python train.py --arch="efficientnet" --model="self-supervised image encoder" --dataset="simulated telescope pictures of galaxies" --train_examples=97500 --image_size=48 --crop_scale_min=0.3 --horizontal_flip=true --color_jitter=0.6 --method="moco_v3" --norm="batchnorm" --activation="relu6" --channel_attention="eca" --depths=[2, 5, 5] --kernel_size=3 --stem="single" --expansion=6 --widths=[32, 56, 96] --projector_hidden=1024 --projector_out=256 --projector_hidden_layers=1 --temperature=0.1 --target_momentum=0.996 --init="kaiming_normal" --residual_init="none" --optimizer="adamw" --lr=0.0026 --beta1=0.9 --beta2=0.99 --eps=1e-08 --grad_clip=1.0 --steps=5500 --batch_size=128 --epochs=7.2 --lr_schedule="cosine" --final_lr_fraction=0 --warmup_steps=160 --weight_decay=0.3
Rows from block 9, named by matrix and row number. Each number is 128 + 24 x the weight over its row's rms, rounded and kept within 0 to 255. All counts start at 0. After the name is the row's rms in percent of the matrix's.
# convs2: project pointwise conv (model.blocks.9.convs.2.weight, 96x576x1x1), inputs 290-347
convs2.0 102 [137  97 179 102 130 172  82 122 117 127 185 125 122 130 151 178 141 109 138 114 104 152 120  78 127 133 112 175 125 126  87 135 151 148 181 113 127 120 132 144 155 107 144 150 180 147 175 142 139 142 115  93 126 101 131 133 102 110]
convs2.1 097 [137 120  96 155 138  91  78 139 134  77 135 103 148 178 161 118 133 127 108 104 113 168 127 154 132  94 130 125 156 147 120 117 131 144 106 155 167  73 125 162 135 119  90 112 155 115  95 123 137 162 121 131 142 128 145 135 123 170]
convs2.2 100 [137 182 114 116 122  66 135 128  89  99 148 128  72 121 134 115 130 114 110 117 145 123 124 116 126 139 148 121 184 129 135 124 139 118 175 147 133  93  99 120 129 111 102 150 149 106 152 141 155 131 114 153 122 128 125 113 157 138]
convs2.3 096 [127 119 120 164  87 106 139 147 151  95 131 132 157 153 133 127 152 137 101 103 151  80 111  95 106 133 116 143 131  80 122 116 159 138  90 138 119 137 118 172  94 146 105  98 106 169  97 143 145 146 115 111 137 124 151 112  84 155]
convs2.4 101 [121 139 172 155 135 142 141 159 109 216 157 178 142 101 117 134 136 126 149 159  84  98 134 100 111 136 120 136 100  90 131 120  94 133 107 141 110 221 118 111 124 151 160 134  79 158 143 120 107 115 124 158 151 147  58 105 141 116]
convs2.5 100 [146 116 177 110  80 174 158 126 144 148 128 153 134 103 133 133 148 146 166 153 136  81 118  64 120 161 132 131  96 103  92 125 138 133 130  82 110 165 126 109 136 143 151 133  87 166 138 138 124 119  96 126 144 109 104  94 108 105]
convs2.6 100 [138  66 118 130 158 136  78 132 121 102 160 109 159 149 137 104 137 129 126 135 113 121 130 137 121  85  92 139 136 143  78 117  85 172  94 182 133  97 131 122 100 151 116  97 167 124 161 105 199 136 101 156 112 156 132 152 104 138]
convs2.7 096 [139 130 159 130  84 114 162 132 127 178 139 121 119  88 104 150 146 139 120 141 165 110 129  80 126 143 121 136 101 107 144 115 109 117 168 121 128 181 112 104 123 170 122 115 115 148 167 118 160 113 126 109 148 119  98 113  82 123]
convs2.8 105 [ 91 167 167  97 117 166 158 131 105 132 142  85 121  64 131 120 136 126 124 142 164 139 113 104 138 157 104 136 153 139 128 144 108 132 207 123 116 141 110 107 165 150 140 174 162 122 148 136 173 137 100 161 165 126 152 114 144 113]
convs2.9 103 [ 66 185  87 114 164 138 134 110 119 151 119  96 141  88 101 121  90 131 104 133 156 168 139 163 147 132 130 112 131 164 178 130 123 134 162 138 184 133 142 111 126 123 149 176 132  84 145 120  98 107 148 179 142 134 120 154 175 137]
convs2.10 096 [149 122 125 115 132 160 113 131 104  98 118  96 148 122 147  85 150 141 162 107 148 137 118 150 163  96 105 159 181 135 126 147 137 113 131 129 116  72 100 133  79 147 134 149 143 127  69  95 155 147 128 143 134 129 156 145 161 134]
convs2.11 104 [124 160 116 128 176 138 146 115  86  53  95  72 122 103  98 129 125 135 112 129 120 174 139 168 146 111 122 131 143 112 166 154 108 127 152 118 159  84 133 103 123 135 107 116 132  95 158 140 169  94 154 143 133 164 127 132 113 127]
convs2.12 097 [120 104 129 152  85 106 127 122 113 195  97 167 149  72 137  98 118 121 123 137 117 115 137 105  98  92 115  94  91 109 125  90 115 135 116 182 148 142  80  95 137 163 141 144  85 139 103  78 124 114 100 221 151 134 100 104 145 127]
convs2.13 099 [132 159 127 139 151 108 122 119 102 137 141 121 112 129  69 124  79 112 106 121 138 141 115 123 127 132 108 138 175 122 103 146 135 138 133 155 129 125 140 159 125  52 133 113 179 108 125 141 155 146  83 131 129 128 133 137 139 118]
convs2.14 098 [135 152 121 119 136  66 130 122  99  40 143  89 100 130 145 112 122 103 111 106 127 146 138 105 112 112 124 128 160 121 153 140 158 127 136 156 186  70  80 133 148  88  93 154 194  99 147 141 189 143 120 166 159 127 146 112 129 134]
convs2.15 104 [123 179 135 159 136  92 154 121  85 142 128 154  93 110 125 108 110 129 148 135 110 155 123 125 116 160 141 120  95 139 152 120 124 126 141 139 150 124  97 145 130  62 173 155 128 132 103 157 124 152 157 128 144 129 107 138 168 124]
convs2.16 105 [109 170 133  86 166 135 132 121 112 190 143 158 118 125  95 102 113 141 100 153 137  87 125 123 135 173 116 136 158 112 110 112 120 136 121 129 138 165 114 129 100  71 135 115 142 100 117 130 159 135  94 105 142 108 140 136 203 112]
convs2.17 099 [147  75 132 144  86 117 136 121 135  93 128 121 118 121 152 124 161 170 159 120 102 117 133 126 116 116 180 122  62 146 150 135 110 144 117 126 124 122 144 106 142 149 126 102  74 121 143 118  81  94 133 159  97 158  89 121  98 126]
convs2.18 095 [162 130 133 133  78 119 138 122 135 158 145 180  88 105 111 147 144 132 144 148 150  63 128 102 104 160 163 120 109  93 125 133 137 120 135 110  94 166 117  91 150 126 135 127  63 136 130 140 100 104 125 124 114 136  99  81 125 119]
convs2.19 096 [123 143  97 124 140  71 100 116  84 104 120 144  88 148 141 127 123  98 108 121 108 173 126 165 128 109 139 124 156 158 141 137 135 119 146 147 155  86 130 126 143  83 107 145 139  92 141 135 118 113 120 165 128 140 119 135 169 121]
convs2.20 099 [136 107 145 146 135 160 142 148 129 137 100  84 185 128 141 118 134 127 161 118 118 122 130  96 127 126  60 135  97 112 155 127 111 123 102 156 124 136 118 145 102 126 144 132 119 151 112  93 156 108 128 183 123 118 129 103 144 123]
convs2.21 100 [104 144 150 127 116 143 159 119 112 184 117 188 131 110 104 108 107  97 141 157 140 144 125 133 140 156 153 119 144 129 113 131 141 125 119 101 110 211 121 123 141 129 165 125 101 113 111 125 128 124 120  93 148 141  95 134 139  93]
convs2.22 096 [138 167 121 104 171  90 124 147 135 142 166 120  64 155 114 162 148 127  88 133 156 112 114 185 145 177 149 121 158 133 143 155 133 135 176 103 122 100 153 138 143 115  84 131 120 110 175 148 123 140 146 102 114 139 135 152 143 135]
convs2.23 109 [ 94 181 127 113 147 122 178 118 101 161 122 100 101 118 122 140 126 126 112 142 111 101 136 142 162 154 107 109 145 172 178 129 139 131 141 143 160 143 127 147  96 114 112 147 134 128 163 141 150 135 166 127 145 113 136 163 172 123]
convs2.24 097 [112  80 155 145 128 178 137 150 109 100 130 111 181 148 183 118 165 145 158 112 111 145 126 129 126  88 111 153 118 114 102 127  95 130  61 119 109 146 128 134  93 145 153  99 138 155  91 139 131 141 118 128 142 162 125 119 114 105]
convs2.25 101 [ 96 201 103 118 173 112 193 114 119 127  85 153 125 124  97 110 101 144  89 145 148 134 139 147 136 163 135 112 151  85 151 122 146 125 102 122 151 156 138 132 112 105 128 101 140 100 103 141 132  99 109 107 139 172 101 119 153 127]
convs2.26 099 [142 135 147 146  98  72 120 114  83 145 162 139  65 128 117 139 116 120 114 120  96 148 141 102 109 131 134 111 130 115 104 135 147 123 194 130 144 113  97 138 166 108 121 154 158 133 178 143 120 146 111 173 138 106 112 107 113 114]
convs2.27 100 [149 127 144 104  96 123 121 135 141 194 143 164 104 107 129 151 121 133 188 140 146  72 129 113 132 187 122 119 127 126 100 152 137 127 137 115  84 136  96 121 117  79 169 188 113 127 131 122 120 107 132 114 122 122 145  97 168 118]
convs2.28 099 [120 148 115 160 126 122 161 129 135 167  85 133 157  88 113  86 134 144 137 142 144 133 128 136 120 125 120 121 125 104 132 109 110 118  84 162 146 144  88 128  53 138 143 136 106 126  62  89 133 102 120 192 130 144 134 114 161 138]
convs2.29 098 [151 153 121 125 136  75  99 154 135  35 125 139 112 155 139 134 142 133 124 130 149 157 117 123 128 146 148 167 166 130 132 147 169 114 140 117 178  68  95 166 131 105 111 170 161 103 132 137 168 160 149  65 148  89 156 118 135 150]
convs2.30 104 [126 116 170 125  36 150 176 139 155  93 125 101 129 131 167 158 144 146 121 113 134 101 118  84 147 122 123 116 109 120 151 135 142 112 135 120 123 124 176 122 168 147 121 135  91 165 159 143 115 133 136 167 143 134 130  96 104 101]
convs2.31 098 [122 136 105 163 126  99 115 121 147 165  92 199 128 111 145 109 129  90 138 152 142 144 129 116 102 150 152 126 129 134 114 108 103 126 115 140 130 163 110  97 134 134 155 157  97 102 116 116 131  77 117 166 114 156 106 110 158 130]
convs2.32 101 [114 124 160 131 112 123 153 110 119 149 118 189 119 130 170 152 126 149  98 158 147 108 128 102 100 109 135 112 140 119 144 118 134 110 152 125 129 182 151 124 150 159 112 121 118 149 133 162 114 124 136 149 153 128 125 114 125 110]
convs2.33 095 [120 129 146 155 115 167 163 127 162 147 137 131 177 125 140 143 153 134 121 129 141  85 122 109 126 139 132 148 114 115 123 122 113 150 101 146 115 145 138 131  95 162 131 109 129 164  96 127 146 141 132  67 130 119 163 137  97 134]
convs2.34 104 [146 174 145 136 142 105 152 144 127 167 118 117 108 132 136 111 100 128 165 139  77 142 118 121  95 165  99 142  98  87 156 127 111 120 105 146 122 128 100 149 128  72 152 152 120 132 106 136 136 105 170  98 130 118 124  88 153 116]
convs2.35 104 [115  59 117 127 115 150  64 119 164 149 153 116 144 125 116 153 114 141 119 121 104 175 121 104 114  97 137 125  97 157 115 128 114 134 145 158 144 104 129 113 161 160 127 127 144 120 150 107  83 122 112 153 114 119 109 134 106 136]
convs2.36 102 [ 88 151 128 139 125 132 171 115 126 213  92 182 153 108 101  94 102 135 131 142 138 113 134 159 121 151 147 101 121 119 147 124 131 101 115 141 127 177 105 121 118 101 149 117  87 129  52  92  98 135 144 135 151 117 131 122 188 107]
convs2.37 102 [122  98 140 167  81 160 158 142 162 149  96 159 173 134 148 131 150 150 145 128 128 130 132 134 129 103 166  93  75 131 135 136 108 122  97  98 113 161 144 100 107 180 131  92  41 143  90 113  73 106 147 125 114 145 113 120 106 118]
convs2.38 109 [134 111 129 126 108 129 104 112 170 171 131 112 108 144 126 162 125 144 121 130 110 108 121 132 128 126 150 134  93 132 126 140 133 126 127 149 128 142 158 143 170 102 124 180 107 107 173 138  63 136 125 156 104 124 150 110 164 123]
convs2.39 105 [127 152 167  95 151 149 144 138 100 161 144 102 103 129 136 130 137 138 168 172 113 116 147 160 164 145 102 117 137 171 147 153  80 107 118 114 117 159 136 111  92 144 147 120 145 112 156 118 173 123 132 139 142 133 137 149 154  91]
convs2.40 094 [128  85 133 157 178 194 126 147 141 176 105 145 204 149 145 125 149 140 167 131 110 164 126 183 134  94 132 135  89 157 133 128  71 114  99 118 122 136 154 126  90 152 153  77  95 158  81  91  99 131 168 129 111 140 138 160 128 126]
convs2.41 101 [149 127 140 102 148 119 153 115  97  75 134  89 104 147 144 145 142 126 142 135 134  96 131 149 154 157 114 129 149 155  97 170 137 135 104 118 115  81 124 130  89  74 127 147 175 118 134 143 171 137 118 101 139 136 138 146 157 103]
convs2.42 102 [145 139 137 144 133 113 155 144 137  84 117 124 105 175 147 147 142 157 118 134  98 129 130 138 127 146 162 172 113  91 172 134 147 115  94 102 127 167 176 153 160  93 135  94  92 133 138 156 113 144 138  70  91 148 121  93  96 114]
convs2.43 095 [130 140 138 114 123 161 132 107 139  92 125 111 119 130 162 182 137 161 118 135 153 102 113  90 130 127 120 147 158 112 117 130 182 139 152 134 161 100 122 153 136  68 120 154 164 151 115 148 142 157 135 129 149 101 181 109 137 126]
convs2.44 101 [128 131 207  99 105 146 167 131 139  86 121  98 137 128 138 142 158 136 127 140 133 102 116  94 133 118 128 119 148  74 132 131 174 119 143  88 127 130 167 146 160 147  96 127 120 134 176 156 142 158  91 139 143 120 125  88 102 111]
convs2.45 092 [148 135 115 131 154  97  81 161 103 124 155 136  83 162 137 139 129 107 121 105 129 146 111 164 138 122 157 145 166 138 109 140 129 133 167 125  96  86 131 178 133 125 100 135 153 119 160 134 135 210 139  82 124 109 158 154 141 137]
convs2.46 099 [106 160  69 117 119 108 134 107 143 114  90 132 115 139 138 117  92 128 114 120 177 147 122 189 172 130 119 104 174 197 148 121 146 125 118 126 146 105 135 128 103 120 131 157 155  90  81 129 107 139 150 155 136 137 176 166 179 119]
convs2.47 095 [144 102 129 119 133 110  85 104 103  99 132 101  99 121 169 125 146 113 150 118 111 138 113 159 145 104 164 114 132 163 123 123 141 127 165 139 149  77  95 111 156 122 112 156 152  87 151  94 123 132 139 159 129 114 153 140 144 122]
convs2.48 096 [ 94 111 130 173 129 141 149 131 132 126  59 165 176 116 131 128 132 114 150 157 120 140 138 144 107 119 170  98  87 128 149 130 122 122  85 133 157 159 122  94 109 128 135 123  71 124  87 110  72  83 137 162 128 135  97 121 133 128]
convs2.49 103 [119  77 141 105 125 218 118 134 148 150 140 123 161 134 155 155 149 155 143 128 126 122 127 141 160 117 139 144 112 161 113 140 103 144 121 103  83 157 192  95 126 164 149  86 134 149 124 135  99 125 136 106 117 145 144 155  88 110]
convs2.50 098 [141 109 126 131 141 140 109 135 135 120 173 121 121 141 147 159 160 137 110 101 146  96 117 121 122 139 116 163 132 100  91 123 132 156 138 117 100 105 140 162 129 159 126  79 163 156 117 133 156 165 150  32  99 117 176 133  81 146]
convs2.51 102 [147 130 107 103 126 159 146 116 139 104  79  83 144 120 106 143 104 127 180 115 132 111 135 105 147 118 104  93 119 129 130 137 164 103 134 141 164  84 133  95  95  90 148 147 149 129  89 128 139 114 126 199 139 105 157  96 153 120]
convs2.52 099 [105 133 109 177 104 112 173 123 152 109 106  86 173 120 120 109 140 123 107 108 127 134 146  96 110 136  91 125 101 129 140 109 132 151  86 160 156 136 120 147  87 137 138 138 120 160 105 117 127 126 120 152 130 122 134 124 106 156]
convs2.53 108 [157 131 112 107 105 105 129 132 128  54 127  62 120 154 155  96 127 133 165 124 126 113 110 140 128 142 111 141 137 144 124 119 146 139 117 136 121  47 108 119 139  85 119 155 155 106 137 132 175 137 120 122 129 111 151 127 131 111]
convs2.54 098 [162 163 163 132 109 112 144 180 123 149 139 148 114 159 121 109 136 159 135 150 117  59 113 107 103 166 117 105 129  73 124 138 142 119 110 131 119 137 123 158 124  73 139  95  83 184 128 171 105 141 122 158 137 129 124 102 152  91]
convs2.55 108 [177 129 125  98 160 117  76 132 132  64 167  91 114 118 130 116 133 111 133 113 141 144 105  98 127 156 116 144 149  99  94 138 163 129 183 101 159  43  77 136 130 107 123 173 176 117 170 135 180 131 114 112  97 136 135 101 107 147]
convs2.56 107 [131 147 135 114 167  84  95 128  98 109 169 109  65 138 113 137 130 109 121 124 121 141 136 150 116 154 153 154 152 151 128 133 112 132 179 131 136  86 112 139 172  97 119 170 182 103 201 139 163 171 135 110 126 123 133 140 147 135]
convs2.57 107 [161 100  91 101 157 119  67 128 156 141 150 125 132 150 116 134 113 110 107 112 159 145 129 128 110 118 109 111 146 148  79 119 128 134 171 143 143  64 130 136 127 131  94 139 178 124 127 123 148 130 121 141 132  95 160 150 139 151]
convs2.58 097 [142 117 152 108 180 132  88 154  81 172 174 138 121 141 133 116 113 136 155 130 125 154 133 169 136 102 108 136 149 120 100 164  91 120 161 132 112 121 124 136 115 145 129 108 178 111 110 121 184 158 151  99 115 132 139 152 132 118]
convs2.59 101 [147 125 136 117 163  82  81 140 129 105 151  89  94 138 122 142 143 116 119 126 132 149 121 154 136 139 129 146 172 149 129 128 126 124 186 114 113  91 119 131 123 178  89 107 175 103 170 144 180 143 144 125 117 127 164 157  86 145]
convs2.60 098 [120 135 132 133 134 103 107 109 149 111 127 119 104 133 133 176 135 116  98 131 142 121 135 100 118 135 145 166 121 128 134 117 134 138 169 138 162 130 123 107 171 110 118 183 132 124 185 131 115 131 122 183 115 132 133 108 136 136]
convs2.61 099 [127 141 112 135 134 127 177 150 147  81 117  80 143 179 122 128 150 111 120 108 107 124 134 145 145 145  93 144 100 155 176 118 107 142  73 141 137 133 195 134 105 138 133  92  97 151 161 154 148 120 123 132 107 167 119 169 109 133]
convs2.62 097 [111 165 157 112  46 119 197 103 127 134 104 141 103 106 138 138 131 114 110 130 143  76 114  86 118 152 134 130 133 136 135 134 144 132 144 143 124 153 110 101 134 123 125 158 111 146 149 141 134 134 114 149 157  97 138 107 143 101]
convs2.63 096 [143 138 110 165 109  94 143 125 102 153 114 146 123  85 112  85 122  92 141 121 135 101 126  82  99 147  94 144 116 106 106 103 120 129 142 170 134 150  75 112 103 146 144 148  98 157 107  99 146 125 119 175 132 126 116  98 135 150]
convs2.64 100 [167  82 151 148 109 157 115 149 152 122 114 104 180 149 145 148 142 116 164 104 126  90 117  83 103 111  97 150  91 108 100 126 141 143  81 149 119 140 122 167  96 107 138 134 134 168 105 125 136 157 124 128 135 105 154 123 101 136]
convs2.65 091 [118 138 133 166 120 126 116 137 131 148 132 147 144 119 142 128 161 133 130 113 139 140 120 153 119 113 172 142 106 135 157 120  89 145 149 147 144 127 127 123 141 178 118 138  86 124 121  96 118 128 151 125 122 132 139 146 136 141]
convs2.66 101 [138 105 144 117 115 161 193  91 128 152 104 115 137 102 119 129 147 206 123 152 137  79 135 149 120 112 139 106  88  80 141 140 117 139 110 129 105 178 173 106 137 144 130  91 120 123 116 129 103 105 119 115 135 137 126 113  98 123]
convs2.67 104 [107 183 172 146 118 112 179 122 119 123  70 115 106 117 141 145 109 164 158 135 119 155 146 107 126 147 119 118  98 100 183 152 168 113 122 113 167 120 107 141 135  52 152 164 122 127 128 152 126 131 158 150 139 101 127  92 149 105]
convs2.68 098 [132  96  93 153  96 105 119 126 135  80  90 105 153 149 179 118 160 110 122 111 139 139 122 144 134 103 147 116 123 176 119 116 106 134 126 173 160  72 119 126  97 157  90 103 133 120  69 103 120 136 128 150 111 103 178 168 132 149]
convs2.69 106 [101 184 127 138 139  92 136 116 107 194 127 177 109 121  92 125 112  76  73 141 123 142 122 111  98 168 118 151 148 115 154  91 130 136 140 160 131 208 120 163 167 117 124 148 105 119 139 132 125 142 102  93 141 145  81 114 142 151]
convs2.70 102 [153 144 128  92 131 115 127 122 115 153 167 153 104 112 107 138 115 162  91 166 137  82 138 135 109 123 134 115 172  58 125 129 129 139 129 126 120 153 114 102 148 141  97 134 131  91 156 143 152 100  82 110 141 155  76  92 121 116]
convs2.71 097 [ 91 119  95 114  84  74 113 114 120  84 145 139  91 115 156 145 136 128  72  98 142 155 129  80 109 127 143 158 138 129 126 107 148 122 138 147 156 111 129 122 169 121 117 155 161  93 130 150 127 101  93 163 122 155 106  93 126 143]
convs2.72 103 [120  68 116 103 110 135  98 122 155  59 152  69 144 134 146 144 148 116  97 127 137 153 116 122 151  76 132 124 146 166 113 117 128 131 152 108 104 111 142  97 115 179  80 105 154 112 137 127 117 128 123 111 126 127 163 149  60 147]
convs2.73 102 [154 112 154 113 122 127 116 120 122 184 147 183 121 130  93 127 105 117 155 119 131 117 124 104 107 170 142 125 103 138  76 159 160 155 124 146 113 134 134 164 135  77 153 137 146 151 102 138 104 141 118  90 106  97 113 130 151 119]
convs2.74 099 [166 124 126 127 119  57  95 138  85  95 155 154  60 146 139 124 126 119 119 111 124 138 128 106 112 115 129 110 147  94 114 147 126 118 146 126 105  96 109 142 143 114 117 134 139 113 149 156 160 139 105 154 123 139  97 109 125 121]
convs2.75 098 [ 98 181  99 126 142  99 184 138 134 133 122 141 113 128 102 109 114 147  80 141 141 110 145 146 142 139 125  98 160 118 162 103 137 127 103 119 134 179 137 119 115 148 113 115 126 133 150 166 143 122 127 159 134 159 105 127 140 114]
convs2.76 104 [164 138  91 148 184 105  84 136 156 161 163 132 104 137 132 169 126 108 158 126 117 141 131 158 134 144 108 153 123 147 135 103 124 118 175 123 136  92 115 142 128 103 129 163 148 129 116 112 110 113 152 156 110 116 147 151 139 154]
convs2.77 095 [116 147 125 155 140 107 114 136 106 142 127 138 107 130 148 122 144 133 140 123 123 159 116 159 137 122 157 139 154 138 129 111 106 103 167 126 130 121  89 129 141 152 118 163 140 113  94 109 129 162 155 137 130 128 150 133 154 131]
convs2.78 096 [142 136 137 105 136 129 142  94 168  86 139  77 114 159 149 183 145 141 133 125 129 124 138 133 129 145 128 123 106 136 155 127 142 136 139 118 150 119 130 129 147 102 126 149 164 113 140 147 129 116 140  95 153 106 163 133  97 131]
convs2.79 097 [161 137 117 127 142  73 102 133  95 106 129 146  75 155 153 131 125 115 131 113 120 156 117 168 129 135 155 106 159 151 133 152 140 118 157 110 112  92 133 142 139 102  92 126 118  95 134 152 109 152 126 128 115 136 124 141 157 119]
convs2.80 105 [169 137 136  82 143  82 109 138 126  99 139  89  82 150 148 143 136 130 154 136 109 122 135 120 123 124 108  90 148 114 136 117 133 109 155 115 105  51 117 127 153  97 102 158 141 111 181 145 167 141 137 169 141 100 116 106 157 104]
convs2.81 092 [127  91 133 107 168 154  85 118  93 160 144 111 153 112  93 123  75 141 158 125 101 126 119 150 123  87  74 156 104 123  80 138 108 125 121 142 118 114 146 134 107 104 148 113 173 136 104  98 121 108 108 144 125 104 116 131 133 129]
convs2.82 098 [137 157  85 136 180  95 108 147 137 177 101 158 130 125 109  95 117 127 137 127 141 137 123 160 136 153 132 129 168 111 130 120 114 115 118 141 141  97 111 152 102 103 141 160 104  97 126  87 133 115 124 166 118 148 120 124 200 149]
convs2.83 100 [162 160 130 113 112  85 146 132 121  77 130 122  67 129 120 104 108 127 115 118 134 121 140 125 146 155 117 108 174 141 157 153 183 121 136 111 141  82 136 132 139 100 110 179 120 110 187 160 148 113  96 173 129 160 116 133 146 121]
convs2.84 105 [111  82 137 135  76 137 138 134 118 109 102 140 136 170 127 133 135 109 109 114 105 104 113 129 139  74 149 123 114 170 116 152 120 114 115 153  88 161 160  96 132 182 110  71  84 173 113 117  99 133 124 150 110 131 142 140  99 131]
convs2.85 104 [148 138 116 105 151 101 123 132 125 102 157 102  69 154 115 105 137 137 111 135 140  98 114 172 186 152 139 128 172 179 112 126 113 141 157 124 119  83 173 136 135 101 110 123 148 111 185 148 147 155 104 142 111 137 142 183 134 140]
convs2.86 099 [ 92 112 131 103 166 201 121 113 136 172 108 123 178 118 119 129 123 122 148 150 144 108 132 148 146 129 105 126 110 154 123 151 100 121 112 104 118 142 148  91 104 150 130 143 124  98 109 107 123 104 136 134 142 119 137 146 167 132]
convs2.87 103 [ 92 147 138 134 160 202 129 108 129  93  92  70 182 126 142 145 111 129 127 108 139 171 118 157 132 104 130 164 127 152 160 135 125 144 119 143 149 132 151 141 141 117 154 116 178 126  91 116 117 133 164  89 145 109 189 151 126 142]
convs2.88 093 [133 140 128 105 149 105 117 148 104 121 146 134 103 145 116 133  99 111 108 122 105 160 126 117 131 130  93 125 163 135 117 120 147 132 120 121 117 146 139 158 128  78 128 120 151 137 162 164 145 130  99 159 130 144  89 146 136 107]
convs2.89 098 [141 161 102 150 164  95 106 127 126 142 131 116 127 132  89 107  94 111 133 137 133 150 105 175 131 137 117 124 157 135 126 128 148 113 129 146 152 130 114 195  77 110 136 127 155 135 103 129 136 183 135  79 141  96 168 169 119 158]
convs2.90 107 [105  93 164 120 116 149 129 128  98 234 162 174 137 107 108 114 101 153 138 159 136 117 124 126 112 105  95 128 116 158 109 123  80 160  96 159 112 220 119 114 101 169 146  93 142 116 133  99 149 119  98 151 145 119 103 152 141 115]
convs2.91 097 [143 104 176 131  86 145 141 148 178 130 125 141 123 141 140 137 140 124 159 136 121  99 117  69 115 169 147 126  62 107 112 120 162 138 113  83  97 134 138 121 150 118 153 127  68 166 158 154  91 106 104 134 129 117  87 104 120 100]
convs2.92 099 [139 147  93 124 168 106  92 117 110  71 142 131  98 135 102 100 105 102  97 137 104 133 111 117 120 152 160 148 160 117 109 118 144 126 124 137 128 105 129 143 156  67 123 135 147  82 157 181 104 124 103 117 101 134 111 132 146 144]
convs2.93 094 [143 123 129  91 132 102 142 132  94  80 148 118  67 151 129 105 162 127 124 136  80 119 147 135 130 110 121  86 137 101 130 151 136 114 103 119 114 126 143 105 124 102 108 127 113 129 171 149 153 111 125 183 128 159  74 106 125 110]
convs2.94 105 [ 89 216 127 120 173 131 177 120 118 163 131 121 102  96  98 150 112 133  94 137 161  92 156 128 138 184 123 137 167 100 158 124 107 147 160 135 134 164 133 127 174 101 136 137 130 100 170 143 165 112 139 117 125 144 110 128 169 127]
convs2.95 098 [150 120 142 126  84  95 113 142 129 100 136 114 132 136 144 151 141  99 104  91 103 163 109  62  98 131  87 140 126  85 123  96 143 106 152 136 156  89 121 160 164 123 133 135 141 142 121 138 140 153  93 121 150 109 111  84 100 154]